From a checkpoint of a small CTC audio transcriber.
Training: muon at rate 0.0055, 6800 steps, batches of 192.
Rows from block 10, named by matrix and row number. Rows with one number belong to one attention dimension. Each number is 50 + 15 x the weight over its row's rms, rounded and kept within 0 to 99. All counts start at 0. After the name is the row's rms in percent of the matrix's.
# q: attention query, key and value (stacked) (model.blocks.10.attn.qkv.weight, 768x256, the q third), inputs 0-255
# k: attention query, key and value (stacked) (model.blocks.10.attn.qkv.weight, 768x256, the k third), inputs 0-255
q.108 095:66 48 42 66 38 23 49 58 63 49 64 55 60 45 58 48 62 41 53 46 39 45 46 44 50 53 38 68 27 53 64 64 61 45 29 46 41 37 62 31 51 36 33 32 60 57 57 49 54 34 62 60 84 31 31 58 55 47 36 64 72 49 46 53 40 27 82 36 48 20 63 40 56 45 31 53 50 76 51 43 45 54 36 42 51 50 41 37 42 40 38 47 28 55 46 46 55 67 77 50 82 41 27 19 48 30 51 53 48 30 46 38 58 38 75 25 81 55 54 38 61 54 16 37 49 44 43 56 58 63 65 51 41 78 40 82 68 62 52 66 55 79 54 44 35 31 54 51 43 55 73 38 30 61 29 52 59 56 46 64 49 43 60 17 49 53 46 53 55 47 24 28 58 74 47 45 61 40 30 80 69 32 22 50 75 45 33 46 39 64 81 39 55 43 32 39 31 60 40 50 51 90 53 69 66 67 56 51 36 88 41 63 54 80 05 53 48 50 58 71 55 48 55 74 44 46 47 60 21 75 47 32 51 62 20 39 33 65 88 50 49 57 65 55 47 48 17 60 28 33 52 42 53 67 70 70
k.108 100:80 42 71 55 51 46 41 39 52 41 46 44 84 55 86 45 55 48 70 67 77 22 38 56 51 42 84 63 33 82 68 46 34 56 40 42 95 46 52 61 37 25 44 61 84 15 66 60 48 45 60 49 57 37 28 59 53 54 60 40 36 53 44 50 42 22 38 41 53 26 48 42 45 44 77 52 36 59 30 67 67 29 26 67 28 68 36 67 40 50 59 34 49 42 74 63 52 18 68 78 74 57 52 66 41 48 46 27 71 57 42 41 41 34 84 59 69 33 25 43 90 67 56 39 26 52 40 50 45 60 35 21 64 56 68 54 47 39 48 50 60 37 51 37 59 51 58 57 41 48 36 39 48 43 47 59 54 61 43 59 62 65 41 35 68 56 52 51 51 50 49 46 71 55 67 50 38 50 41 31 47 66 23 77 48 47 48 56 75 53 46 49 58 51 42 49 26 62 42 66 24 35 27 66 59 58 21 60 35 35 21 51 52 63 38 56 79 53 57 41 36 63 59 15 30 41 41 67 71 64 45 44 60 55 19 41 51 47 64 50 38 43 40 31 57 42 42 71 60 52 46 18 37 64 58 41
q.109 107:44 28 30 30 50 56 56 67 56 55 37 82 87 62 56 40 59 35 47 39 42 81 65 49 40 56 67 59 67 66 34 59 58 42 57 36 48 47 72 48 46 33 39 40 39 71 50 33 55 84 30 69 45 64 75 44 38 53 51 59 40 61 66 50 32 59 43 47 39 45 50 56 17 83 40 43 24 30 56 23 76 33 69 75 41 81 45 63 58 41 46 57 31 52 38 46 72 63 52 53 38 63 65 35 68 48 65 49 31 48 40 76 55 30 43 57 44 41 32 40 54 36 58 67 55 74 42 45 57 15 59 53 35 54 26 39 49 59 27 34 40 52 68 38 41 41 31 44 44 60 34 40 59 48 54 51 60 75 64 52 37 23 59 67 36 22 42 46 33 11 65 69 60 62 78 90 53 54 64 52 30 71 58 72 32 69 54 66 45 72 51 62 58 62 41 62 32 46 40 42 57 19 51 22 37 52 51 65 56 72 38 52 19 51 56 37 42 43 46 46 52 67 80 50 60 67 31 64 49 35 48 21 57 33 36 39 56 33 44 46 64 49 31 41 52 34 71 46 08 69 79 51 51 57 50 48
k.109 108:19 75 49 28 52 51 59 36 18 45 32 56 81 37 37 49 58 44 22 36 29 42 48 77 53 54 30 71 58 24 57 45 56 47 41 24 51 13 54 48 58 36 64 27 33 47 18 55 46 33 51 54 43 65 83 50 71 62 71 49 19 35 71 19 57 89 27 61 71 49 60 81 36 56 71 29 23 49 82 29 48 35 65 62 64 39 63 54 37 63 29 55 49 43 46 60 56 46 58 55 39 38 46 48 68 61 40 65 27 48 59 61 72 69 37 46 74 36 60 79 62 44 70 43 73 49 36 54 44 34 50 32 35 64 52 75 45 50 47 63 64 66 34 08 57 49 52 45 65 47 59 62 61 41 32 56 29 58 54 61 59 60 55 61 85 59 51 60 45 36 48 56 47 29 46 61 49 34 46 23 50 68 52 44 61 71 50 50 29 23 39 60 55 33 48 40 44 45 28 38 48 51 35 34 56 62 54 36 42 75 53 59 38 55 41 44 31 48 24 56 64 70 51 64 35 45 40 54 65 72 45 49 46 59 57 55 71 46 39 90 41 49 25 43 52 49 50 62 40 42 69 77 60 80 62 50
q.110 100:55 63 42 62 52 59 56 57 32 42 62 53 42 57 55 30 69 86 29 69 60 59 53 64 61 43 37 68 52 41 49 41 20 66 46 31 59 48 32 60 44 45 27 71 42 49 40 30 49 68 78 58 27 50 39 54 64 49 55 61 61 47 71 42 53 30 34 39 52 37 47 59 58 82 58 45 79 32 44 46 63 32 46 34 39 28 45 90 42 52 61 39 58 30 77 39 40 78 56 46 38 42 48 37 36 54 37 72 69 57 51 25 45 51 30 92 56 60 65 29 43 66 55 67 28 88 50 47 43 63 38 67 60 55 78 32 09 59 65 53 50 28 69 71 47 44 48 69 63 24 38 41 38 62 38 19 67 57 51 65 56 28 37 28 63 70 54 37 51 56 48 45 48 49 49 32 88 47 63 38 35 44 38 51 40 53 36 40 50 64 73 58 64 62 23 59 40 29 50 70 54 60 38 38 46 41 75 55 69 26 30 79 43 56 36 49 54 62 47 18 61 49 48 69 72 38 63 32 60 60 54 53 39 56 59 47 38 48 48 36 30 69 42 73 47 14 25 35 68 54 46 66 41 26 51 28
k.110 107:56 71 40 60 50 46 64 48 44 61 29 52 54 33 35 61 63 64 68 59 25 39 55 53 66 59 77 56 56 34 25 63 51 69 51 32 24 65 46 25 76 45 46 77 45 62 33 39 47 41 52 47 18 37 58 84 53 55 38 65 62 26 61 63 47 21 51 46 54 27 43 36 42 57 42 78 47 44 62 50 59 63 65 35 54 43 35 53 53 74 58 73 20 40 46 76 62 76 44 31 53 57 38 37 28 87 67 55 47 53 54 41 81 30 55 62 50 75 37 42 33 61 20 28 54 56 46 28 42 51 44 55 53 76 64 42 41 49 34 52 37 41 40 46 54 73 58 38 42 45 33 70 58 59 55 61 45 24 55 58 46 60 31 55 24 60 51 76 50 72 67 47 44 30 27 44 58 45 37 46 36 34 37 47 33 40 38 23 37 48 72 39 26 48 60 31 55 54 45 40 73 54 38 60 38 48 91 43 74 65 73 48 99 34 41 74 71 68 48 73 62 45 17 48 51 25 46 49 53 38 56 45 31 20 62 33 49 44 54 48 75 48 62 53 41 34 60 41 68 59 48 36 58 18 75 56
q.111 098:50 32 37 57 34 44 49 49 28 60 56 57 56 54 65 62 48 54 67 55 48 44 35 45 46 55 21 50 71 54 27 73 63 55 80 61 57 58 35 48 53 28 61 83 54 53 47 67 58 26 63 59 45 40 61 45 17 53 65 59 77 55 49 64 49 39 87 51 33 25 45 59 35 52 26 39 46 42 52 50 56 48 49 50 38 57 58 45 75 42 42 35 43 51 63 44 45 35 42 63 64 68 63 59 51 47 41 51 40 87 57 55 59 39 49 59 44 75 58 28 80 53 93 34 36 42 59 44 69 29 31 60 72 64 33 30 69 50 49 63 68 66 27 43 34 41 60 67 60 43 34 69 60 60 52 51 61 75 75 29 54 49 63 46 42 36 23 65 40 84 61 47 64 19 49 34 20 54 33 47 43 61 46 24 34 66 42 38 12 45 56 31 54 50 34 52 40 45 39 40 53 48 61 40 80 73 79 31 56 55 64 61 35 52 38 55 92 52 46 46 55 88 75 33 65 32 51 44 28 51 50 55 40 84 59 30 30 23 44 26 42 61 50 28 28 48 41 60 50 69 37 42 24 46 42 35
k.111 101:36 71 22 94 39 86 47 43 56 28 82 45 51 59 37 44 43 60 76 44 59 29 51 74 39 68 46 37 69 38 58 45 58 56 57 58 69 65 25 37 45 19 29 59 49 55 64 59 44 52 34 65 90 52 47 49 43 55 45 56 63 48 68 74 48 46 32 47 51 08 61 30 33 58 26 54 76 38 47 61 56 21 74 47 46 64 54 29 48 22 51 79 53 50 60 73 70 26 69 48 70 34 57 69 48 43 58 74 56 81 44 32 35 61 28 45 43 48 55 49 74 50 46 34 71 42 41 41 40 38 37 55 37 62 49 30 58 37 45 79 45 41 49 49 50 87 25 55 52 61 42 48 27 62 37 33 50 74 61 34 57 26 49 73 45 70 51 79 49 36 55 48 67 39 33 63 26 27 15 45 69 48 64 66 57 45 45 53 44 71 44 63 50 36 73 54 21 66 38 18 47 74 33 50 58 37 24 48 26 55 35 53 63 44 58 67 65 42 50 47 54 67 55 46 45 55 37 60 56 50 45 35 42 40 53 60 28 36 53 71 40 70 55 36 50 55 36 58 43 32 59 57 26 44 49 57
q.112 099:53 57 46 57 51 43 42 55 45 58 30 65 67 59 39 50 55 45 58 96 19 40 57 52 62 45 44 51 66 46 58 38 57 59 33 26 51 41 59 43 48 57 30 41 28 71 20 36 54 58 53 24 64 59 51 64 79 51 70 25 44 53 60 90 26 38 55 60 58 44 50 66 34 64 51 81 49 59 47 33 52 63 55 68 51 80 56 52 37 38 63 73 43 44 48 32 29 48 27 64 68 67 26 37 52 50 48 60 63 62 57 50 50 53 48 62 77 57 75 32 37 92 74 51 71 62 40 29 36 69 43 56 71 49 85 57 47 60 63 46 53 64 50 20 52 39 59 55 41 43 47 54 69 14 71 55 46 27 53 67 55 31 41 90 24 36 31 45 31 80 39 36 36 59 64 56 74 53 54 19 38 51 54 44 45 46 46 58 46 81 70 48 28 65 38 19 23 38 36 54 70 52 30 29 33 19 47 41 58 71 53 62 49 52 43 50 48 62 71 18 67 21 49 42 54 35 43 65 19 59 59 35 49 52 49 73 41 57 33 35 38 62 35 52 57 47 41 44 52 51 30 57 40 46 46 49
k.112 104:34 61 65 53 60 37 69 35 32 55 57 35 46 51 43 70 49 57 46 62 56 31 66 53 59 69 57 63 37 68 46 55 65 60 87 57 68 57 40 22 65 68 53 55 33 60 55 38 32 46 37 28 63 31 69 50 51 35 41 64 42 51 23 51 55 50 85 58 38 63 32 43 50 47 71 64 54 29 41 50 38 44 54 35 47 44 49 44 43 48 52 53 44 32 44 62 46 65 46 66 38 54 57 60 36 71 45 53 57 46 47 22 51 31 60 44 71 47 65 44 38 53 32 30 60 86 42 61 51 39 85 85 72 82 72 35 35 54 43 40 75 45 46 58 59 68 56 44 40 46 38 67 52 51 40 48 30 16 53 24 53 44 52 60 58 67 71 32 49 56 31 35 64 21 42 50 73 61 48 35 60 58 29 58 29 54 45 60 65 50 64 38 32 23 46 63 33 28 39 50 58 33 23 46 35 52 65 60 53 52 28 72 70 59 33 60 17 76 67 15 92 40 80 26 51 40 62 51 25 62 68 09 67 35 58 33 67 20 66 60 50 33 65 44 47 51 52 38 39 57 28 49 62 23 78 56
q.113 096:33 59 54 41 46 31 68 53 52 50 51 27 58 63 27 49 49 92 61 41 66 61 87 39 68 47 41 51 28 55 51 56 59 59 31 84 31 61 66 35 69 48 36 54 41 86 50 30 72 46 36 27 63 54 67 66 53 45 49 47 36 42 42 35 53 35 84 44 41 62 45 54 57 66 56 51 31 32 44 52 46 51 82 37 30 85 44 53 30 55 61 62 52 70 22 55 55 68 24 52 52 45 71 53 62 49 37 13 66 65 41 73 34 62 71 41 58 37 38 49 41 35 68 58 52 49 56 64 30 73 38 30 44 71 46 35 36 40 36 47 58 19 71 58 46 30 66 61 38 49 29 69 49 41 60 40 55 44 57 68 33 56 47 63 64 73 62 37 27 47 51 52 70 64 55 42 60 64 36 41 75 49 66 79 59 47 32 41 63 61 61 40 30 50 46 43 32 37 54 50 65 14 33 77 51 87 58 57 31 34 36 62 41 69 62 37 39 52 33 51 48 60 45 68 31 51 44 68 39 49 52 22 36 56 26 61 05 48 17 52 50 56 34 58 43 47 44 49 65 60 58 37 60 23 70 27
k.113 097:67 39 73 59 47 33 48 27 77 41 41 51 47 47 16 22 48 58 56 38 55 56 47 66 68 69 31 43 23 40 72 41 41 35 21 68 17 48 31 31 59 27 50 36 39 51 26 31 67 62 75 52 37 62 73 30 42 43 20 42 67 27 40 71 36 25 41 61 78 39 60 61 59 65 62 69 42 21 99 47 37 65 69 51 38 66 58 54 35 78 51 30 55 77 41 57 25 42 46 46 77 55 54 43 62 45 35 69 56 25 56 59 47 55 48 61 56 25 50 42 41 42 59 31 76 57 54 47 50 73 74 65 68 70 60 49 54 73 17 62 55 45 68 51 59 39 65 33 50 61 24 38 48 24 64 64 36 64 55 53 44 59 40 50 52 31 54 64 19 63 69 28 69 66 72 49 67 34 39 61 44 38 48 49 64 42 65 43 42 56 25 68 39 66 44 40 39 50 54 51 56 40 57 42 46 48 74 66 46 76 50 52 57 63 45 65 79 74 33 22 43 40 60 40 55 46 68 57 32 57 64 39 49 68 39 36 38 58 23 51 51 48 35 46 48 38 81 61 42 35 45 59 41 31 65 35
q.114 106:57 59 36 41 72 53 22 62 48 43 46 15 40 38 46 57 51 33 34 69 55 27 47 61 29 53 69 42 22 45 52 60 29 49 59 54 45 49 21 64 37 30 50 41 32 58 75 61 45 60 35 56 43 33 21 52 46 71 27 44 56 55 59 43 24 27 63 66 57 32 46 80 26 51 40 67 21 51 34 59 42 53 54 50 63 70 61 48 21 56 66 65 31 42 52 68 60 69 48 62 40 63 59 21 44 50 70 51 57 38 57 62 45 59 57 54 68 33 67 62 53 68 45 70 64 68 64 54 71 47 70 76 51 55 80 30 30 70 23 52 61 45 55 29 22 49 31 52 48 48 41 36 41 54 52 54 69 16 83 63 45 62 60 57 52 46 36 27 35 65 63 54 60 34 21 43 27 53 65 30 59 53 43 72 58 69 45 75 85 66 50 67 46 53 29 47 70 61 48 57 44 50 46 37 60 45 58 48 51 37 40 38 53 39 49 41 64 38 42 66 57 60 42 49 38 25 70 28 51 59 78 77 20 74 60 79 66 30 91 60 35 75 38 51 34 32 59 26 32 55 49 29 56 31 52 46
k.114 112:44 45 35 60 67 49 54 41 56 57 69 66 78 47 29 87 47 50 56 40 42 35 55 36 61 65 30 61 46 41 40 35 31 31 56 51 53 36 64 36 30 38 40 34 28 55 69 46 53 47 61 52 56 49 56 73 69 36 30 16 18 51 63 91 66 57 42 47 25 84 36 55 55 18 66 69 37 56 53 51 39 64 73 58 59 13 61 52 20 43 67 32 35 49 60 37 46 54 44 47 32 70 35 51 63 49 55 44 41 55 67 38 57 65 48 53 64 41 37 29 70 28 65 35 45 50 70 43 73 46 58 61 50 49 75 72 37 92 17 56 56 62 43 23 37 56 34 75 54 51 35 48 57 50 50 33 54 51 42 37 46 58 65 36 53 37 58 37 41 51 62 41 33 39 73 43 55 29 55 25 59 60 27 28 54 37 45 15 41 33 63 45 53 74 36 38 32 56 31 71 34 55 42 46 40 48 57 45 31 65 45 57 80 54 91 42 34 53 54 32 72 40 58 48 66 23 62 58 33 61 71 40 64 79 54 53 37 63 74 45 67 47 60 55 63 66 20 40 57 55 45 74 54 62 56 75
q.115 101:39 37 35 63 40 13 68 45 53 54 54 43 34 41 53 41 55 40 53 58 47 47 64 56 60 45 34 43 42 49 09 56 22 26 18 58 52 64 39 47 55 58 57 87 74 22 72 44 25 37 49 58 35 56 74 57 61 50 29 53 65 33 28 68 73 62 52 38 39 44 47 44 43 48 45 43 69 66 55 72 57 57 55 51 04 47 43 50 70 43 31 53 45 37 73 48 78 48 55 62 57 62 41 40 51 50 48 41 84 70 27 61 31 50 70 59 30 40 33 44 31 62 75 53 52 79 40 48 30 59 61 74 60 57 48 47 41 55 60 65 57 68 68 91 33 31 53 50 57 47 58 52 46 62 55 58 26 53 42 71 54 38 74 41 64 57 61 56 47 64 27 54 56 61 57 29 43 55 44 23 40 39 51 70 35 44 57 37 50 71 81 35 59 52 39 54 47 32 68 42 33 50 15 58 50 27 99 59 58 78 38 60 43 36 44 51 61 40 22 38 76 55 44 35 67 46 54 50 23 60 45 69 69 62 55 21 55 56 23 63 35 49 75 65 35 58 42 26 48 51 41 33 52 65 35 40
k.115 101:59 67 52 51 36 73 58 46 45 44 55 54 60 65 51 25 61 72 66 51 35 44 36 52 51 25 56 50 48 33 49 48 51 43 50 41 60 43 44 11 35 32 68 59 43 64 45 64 67 45 80 57 65 27 26 38 36 30 50 60 80 42 66 64 76 43 53 49 27 41 43 36 48 62 49 33 49 42 59 52 53 71 68 40 61 80 32 71 67 38 37 39 50 57 43 79 52 51 56 59 66 28 46 42 44 74 43 48 74 65 61 33 18 53 71 39 60 83 22 31 67 62 56 62 59 80 39 51 65 34 46 64 43 64 52 27 41 34 54 52 42 64 26 58 60 58 29 51 54 24 35 52 70 74 50 52 40 76 58 52 70 61 23 43 46 50 46 81 55 39 43 58 52 35 40 35 50 45 45 46 41 26 28 56 30 39 42 30 28 29 42 74 75 58 63 61 30 57 56 40 48 36 30 78 60 36 65 18 26 38 59 64 75 77 47 15 74 45 32 60 41 84 46 49 42 44 38 44 36 50 68 56 62 61 46 70 63 63 53 63 21 58 44 27 69 50 46 64 67 13 38 47 49 28 42 47
q.116 104:82 64 46 50 52 53 46 70 45 51 69 57 43 16 52 42 42 05 43 36 38 35 40 39 70 53 80 17 30 59 36 38 48 57 19 33 29 36 35 47 63 47 55 27 83 49 50 68 43 63 43 37 55 46 38 58 56 35 53 66 44 56 38 53 29 43 45 56 77 65 61 57 47 54 54 27 37 59 33 74 05 45 47 46 55 55 57 52 48 52 61 51 47 44 54 84 62 56 33 50 88 30 33 45 55 44 66 59 36 54 51 67 34 68 52 25 65 23 13 47 62 27 42 81 53 47 62 82 50 56 39 43 50 44 55 67 55 56 61 38 61 51 58 46 72 49 04 52 47 46 82 30 47 43 51 69 59 30 53 50 61 39 43 44 22 40 47 48 72 44 06 39 57 68 51 58 33 46 50 61 44 48 51 55 40 43 46 46 86 37 35 49 56 74 45 30 47 56 36 78 24 64 52 60 62 51 36 48 53 54 66 47 55 49 34 60 41 49 66 69 10 50 27 52 42 57 44 50 64 61 48 54 59 49 47 63 41 82 45 42 59 68 77 71 52 71 46 64 57 72 50 61 75 29 53 41
k.116 102:64 79 47 51 72 44 61 65 39 62 58 38 25 35 47 67 34 42 60 43 46 30 54 34 53 42 34 53 42 74 78 55 53 21 43 62 41 45 84 77 65 62 62 67 61 31 45 52 55 79 31 58 47 48 26 76 48 40 40 68 51 50 50 53 25 61 46 52 67 53 37 37 74 23 55 39 64 45 47 72 21 74 38 56 48 41 48 63 14 55 44 40 51 46 41 49 55 12 41 57 42 61 62 38 52 37 65 38 28 14 40 47 40 72 61 24 99 54 49 69 60 31 39 51 26 74 47 50 37 79 65 56 56 69 27 61 41 67 56 27 58 66 61 64 53 39 38 57 39 48 47 36 42 34 39 43 72 49 60 69 44 53 30 39 15 37 69 51 68 66 44 34 48 63 66 56 46 40 70 80 65 42 43 48 63 59 63 32 45 45 35 56 52 65 43 35 59 47 28 79 47 68 64 71 85 49 44 30 49 46 42 28 48 63 33 37 38 46 45 52 29 28 47 58 51 39 51 59 45 41 54 58 50 48 61 28 45 46 49 29 68 25 57 54 20 73 49 66 79 45 24 55 63 75 49 31
q.117 111:50 56 42 38 56 62 33 34 65 58 58 47 69 59 50 55 64 51 72 50 47 34 43 55 54 64 47 32 50 50 53 30 55 48 33 51 58 42 51 27 44 63 70 68 47 49 52 59 63 51 60 66 58 32 34 70 67 39 35 80 76 52 51 66 49 45 60 63 59 34 63 43 30 66 44 27 68 53 42 64 58 49 57 37 46 73 33 34 64 32 41 26 59 39 67 80 56 74 56 25 50 52 35 47 22 68 40 40 70 79 59 58 29 60 29 79 62 46 34 42 58 72 80 34 22 75 26 66 55 71 43 64 41 74 58 82 63 77 53 64 68 67 37 48 38 56 13 52 36 52 45 54 35 61 39 46 52 24 51 15 69 32 49 70 28 38 47 75 72 36 36 24 31 69 34 38 15 42 46 56 60 59 39 50 56 30 44 52 38 31 51 37 38 45 68 49 36 53 53 69 45 50 66 74 71 50 44 36 10 52 71 41 61 57 48 55 57 57 49 56 53 43 52 31 52 34 64 50 74 41 35 91 57 21 48 26 43 24 41 35 61 51 57 18 45 52 57 46 72 43 31 55 69 30 39 38
k.117 108:44 54 61 38 45 43 34 30 62 32 52 56 23 33 34 85 61 54 53 46 49 15 72 42 43 68 82 39 58 66 31 35 38 49 43 44 46 48 52 63 31 69 53 89 40 34 65 40 67 43 57 52 66 51 43 62 48 41 29 75 45 49 40 48 76 41 52 52 53 42 33 59 56 58 44 42 74 41 51 78 31 47 48 65 58 50 62 36 42 41 17 52 74 55 46 57 61 64 67 46 77 40 29 17 26 50 54 56 76 48 40 51 68 45 71 35 27 67 22 47 75 54 60 85 25 49 46 53 56 58 52 61 85 51 60 58 38 68 69 50 50 77 43 46 42 57 53 60 29 39 66 32 45 45 63 47 75 37 57 57 67 19 37 22 62 50 41 62 51 61 26 48 55 54 52 57 63 58 43 74 45 91 47 31 33 32 54 45 46 54 32 27 73 58 49 40 20 30 36 41 44 50 37 42 73 49 44 49 51 60 64 41 61 50 33 66 33 26 71 43 35 52 54 42 53 20 54 50 91 18 58 81 37 28 50 37 32 17 62 54 66 60 70 35 57 50 63 59 61 51 50 56 51 47 34 35
q.118 107:27 29 68 44 50 38 72 53 68 39 73 51 34 59 42 49 44 39 48 46 30 55 47 54 56 69 53 39 51 42 65 34 56 39 70 28 54 55 56 31 25 33 61 76 64 78 35 38 56 28 61 35 25 48 40 64 66 37 40 49 54 39 52 44 59 58 81 65 41 65 37 71 07 75 46 75 37 23 51 36 44 52 63 37 37 37 42 51 50 67 37 52 41 49 46 55 86 34 51 41 59 50 33 55 49 75 44 84 54 53 59 66 30 46 49 63 64 56 45 31 29 55 29 52 40 72 30 49 53 32 76 47 54 59 68 26 73 53 64 46 61 74 75 70 79 41 37 58 42 31 22 49 28 73 39 46 63 37 33 50 51 69 42 43 60 48 36 51 15 20 66 50 51 62 66 54 61 62 52 56 34 50 47 56 71 47 35 43 40 55 55 57 36 60 24 50 33 53 59 56 65 48 48 75 48 67 34 38 42 49 53 59 71 79 65 58 52 20 46 44 42 62 72 31 24 65 46 15 55 57 70 28 61 46 41 72 31 59 55 31 23 31 83 55 66 75 41 32 48 37 51 69 39 21 47 76
k.118 117:70 49 47 50 66 38 64 61 48 83 70 47 72 18 26 29 58 31 34 58 37 67 52 30 29 46 57 71 75 72 68 59 50 23 34 66 52 40 42 65 09 45 54 55 37 43 70 71 27 46 53 69 34 65 75 89 53 53 20 45 48 75 77 74 44 27 68 68 71 34 54 51 54 58 60 52 49 43 47 67 54 65 55 73 52 56 56 31 39 42 72 55 51 60 56 59 60 51 23 46 47 44 35 40 61 50 41 71 57 67 09 51 48 53 56 41 50 33 71 52 40 87 64 51 33 49 44 55 53 24 56 36 76 33 65 34 49 40 44 77 25 61 36 31 58 48 73 42 35 44 75 44 52 73 74 16 68 58 67 23 36 42 23 26 35 54 45 61 71 43 81 57 69 42 39 42 30 68 52 52 57 63 42 52 35 58 44 50 51 47 39 69 81 49 57 48 32 68 22 45 46 34 65 57 66 36 41 47 66 50 48 50 34 58 61 50 25 55 45 19 64 33 56 36 60 64 54 42 62 34 48 47 38 47 44 31 29 52 52 31 51 53 44 56 38 39 57 55 37 32 37 32 61 41 46 37
q.119 100:56 20 39 65 68 68 09 31 40 50 46 27 60 51 47 74 60 54 43 57 51 55 12 09 69 52 55 72 49 57 59 51 45 52 61 56 67 70 53 57 09 52 47 55 33 95 39 33 25 53 57 71 59 65 45 36 59 54 27 38 39 64 54 51 64 65 45 42 24 78 50 68 51 63 29 56 56 63 30 63 50 11 53 34 77 45 54 47 36 62 57 72 67 55 46 61 53 62 68 67 41 36 54 68 45 50 59 61 39 57 52 45 49 54 47 34 40 36 19 40 31 67 68 65 74 51 56 50 63 55 28 52 45 40 48 45 46 52 52 57 32 69 59 51 41 44 28 58 71 65 39 47 35 50 77 70 50 36 48 49 31 45 82 41 43 59 15 51 11 60 41 49 55 52 61 60 23 99 49 43 27 50 42 65 41 75 61 33 30 44 24 46 45 34 53 46 52 59 63 55 46 55 51 58 42 61 49 59 48 44 56 65 29 51 34 48 78 38 21 49 58 67 55 39 63 42 55 52 52 37 57 38 73 66 50 64 23 49 67 24 51 50 49 45 51 64 40 36 30 58 59 30 37 86 53 37
k.119 097:51 56 38 61 50 75 45 63 32 49 50 46 46 49 25 51 57 20 49 50 50 61 30 53 45 57 65 37 59 45 51 47 90 65 63 28 81 44 38 44 27 78 38 50 29 77 50 34 53 48 55 44 56 52 50 26 52 70 49 73 51 44 77 64 45 52 46 64 50 37 18 78 46 38 31 34 21 74 31 39 69 51 36 71 64 54 40 53 52 37 44 65 68 37 61 62 31 70 78 82 41 72 51 38 53 42 65 45 38 30 36 42 50 42 48 30 37 63 62 32 39 58 66 25 57 64 32 55 55 44 55 21 38 53 63 88 66 31 53 53 74 43 37 32 25 59 25 51 75 43 46 56 57 47 38 48 42 26 31 44 55 59 43 62 58 29 52 35 32 42 96 35 40 61 53 25 45 45 48 31 51 43 62 52 57 68 61 41 68 47 61 74 60 28 35 56 75 55 45 62 40 81 47 57 54 57 53 53 52 67 47 26 39 42 83 43 58 20 30 49 65 45 35 40 38 53 52 90 64 42 68 53 33 57 56 41 57 37 61 79 41 43 82 52 51 58 53 41 43 26 71 65 41 51 19 34
q.120 108:59 37 65 52 25 36 80 31 54 59 42 51 35 41 28 57 49 71 61 45 23 26 76 47 67 37 32 45 68 27 66 64 41 65 54 64 39 38 49 52 55 24 47 37 80 51 43 47 72 44 69 56 27 55 82 54 59 34 41 59 44 55 48 49 47 61 50 43 42 55 53 52 75 72 53 46 80 56 56 14 46 59 37 50 55 54 54 55 49 69 65 61 47 49 47 83 53 72 57 39 68 30 69 46 42 38 39 53 47 72 53 54 77 35 45 81 37 49 71 67 33 39 51 51 47 43 19 52 59 58 47 68 44 33 26 43 48 35 41 41 58 60 56 35 65 21 81 54 34 43 51 53 54 52 29 48 82 38 46 50 26 22 47 49 33 55 33 53 68 43 49 28 48 45 44 64 43 51 33 58 58 55 72 45 44 59 09 38 27 59 46 50 41 57 74 68 66 38 55 44 58 53 41 51 46 59 45 44 80 55 42 84 31 45 29 81 22 42 93 58 58 74 65 34 70 48 38 57 60 53 12 59 59 34 43 82 57 27 21 68 28 22 51 47 55 24 57 57 48 36 43 32 56 44 60 48
k.120 108:36 49 59 41 38 38 66 32 49 49 47 50 31 42 37 48 42 58 42 27 38 41 56 73 51 31 44 45 64 54 32 69 43 51 46 36 53 41 50 42 81 50 42 52 66 23 36 61 57 36 44 58 43 59 81 53 26 64 39 60 63 72 45 67 41 64 54 36 53 54 73 41 78 84 35 09 57 49 52 77 53 32 50 55 33 52 22 32 62 34 38 38 38 50 43 28 60 46 42 72 68 20 51 47 62 39 29 36 65 67 70 69 55 15 74 83 44 56 70 41 56 46 44 47 56 61 87 33 44 45 46 50 83 48 25 58 53 55 31 42 76 43 74 32 61 46 65 51 34 49 55 71 57 83 48 42 39 71 48 14 49 23 35 52 68 66 40 52 48 49 52 55 58 34 31 33 74 57 43 43 79 45 65 58 74 58 48 36 27 59 53 33 35 56 41 69 59 39 71 38 54 60 36 59 39 35 45 54 61 39 42 78 25 46 58 59 57 51 47 58 34 50 44 36 48 49 63 65 31 56 23 76 69 39 49 53 76 32 28 51 33 36 54 81 62 53 45 72 26 83 51 63 68 31 40 37
q.121 101:34 66 61 24 45 67 53 30 44 44 41 42 33 65 80 54 86 31 29 56 54 64 39 02 60 32 54 45 52 55 78 66 55 33 42 58 67 47 50 41 25 45 82 48 38 59 63 49 40 50 50 32 32 32 54 45 47 39 74 51 33 29 56 53 39 47 61 46 51 76 67 55 35 61 68 36 52 36 51 43 59 57 53 18 59 42 76 79 33 61 71 84 36 32 68 74 61 47 33 50 34 57 42 41 66 41 30 65 37 46 66 46 58 48 43 44 65 37 50 59 24 27 36 56 58 54 23 41 70 20 68 74 81 40 45 49 50 51 53 49 43 62 47 80 59 64 32 55 38 48 51 66 51 43 21 45 60 48 34 32 45 49 55 57 37 35 56 10 56 48 37 54 55 47 75 56 44 80 30 39 54 81 53 77 37 40 48 59 31 71 41 79 64 57 46 46 35 45 49 65 99 48 54 14 51 34 70 66 47 56 45 57 31 46 43 35 45 67 48 39 20 40 73 49 32 53 47 51 56 54 41 56 65 67 37 37 50 27 64 49 53 54 87 54 62 41 52 58 42 50 53 37 61 49 43 41
k.121 100:76 60 40 51 64 27 66 38 58 50 26 65 52 35 53 17 51 46 38 52 52 61 48 55 59 47 34 68 62 53 46 39 63 43 41 55 49 76 65 48 58 58 43 50 47 53 49 69 56 63 50 56 41 60 60 54 58 87 34 48 21 63 28 69 63 69 54 61 66 51 32 29 40 57 69 54 39 35 49 61 40 80 44 51 25 58 60 38 36 46 50 40 70 24 63 36 69 75 69 64 12 71 56 53 46 48 41 60 73 38 55 54 51 58 26 58 64 49 51 35 35 51 60 57 58 40 53 26 69 52 30 31 45 73 30 66 39 32 40 48 61 65 81 66 60 66 59 49 44 50 78 31 45 38 41 30 49 16 53 35 45 41 72 71 26 62 67 34 43 55 78 72 48 56 64 60 47 75 46 56 58 53 60 61 38 68 31 25 37 26 46 49 69 51 30 60 60 43 59 38 47 42 32 84 23 36 42 52 44 18 56 55 42 49 71 48 50 62 26 57 49 28 44 37 31 65 58 36 15 36 55 58 48 60 35 75 34 57 55 33 77 66 46 12 56 79 26 66 37 35 53 35 30 49 87 29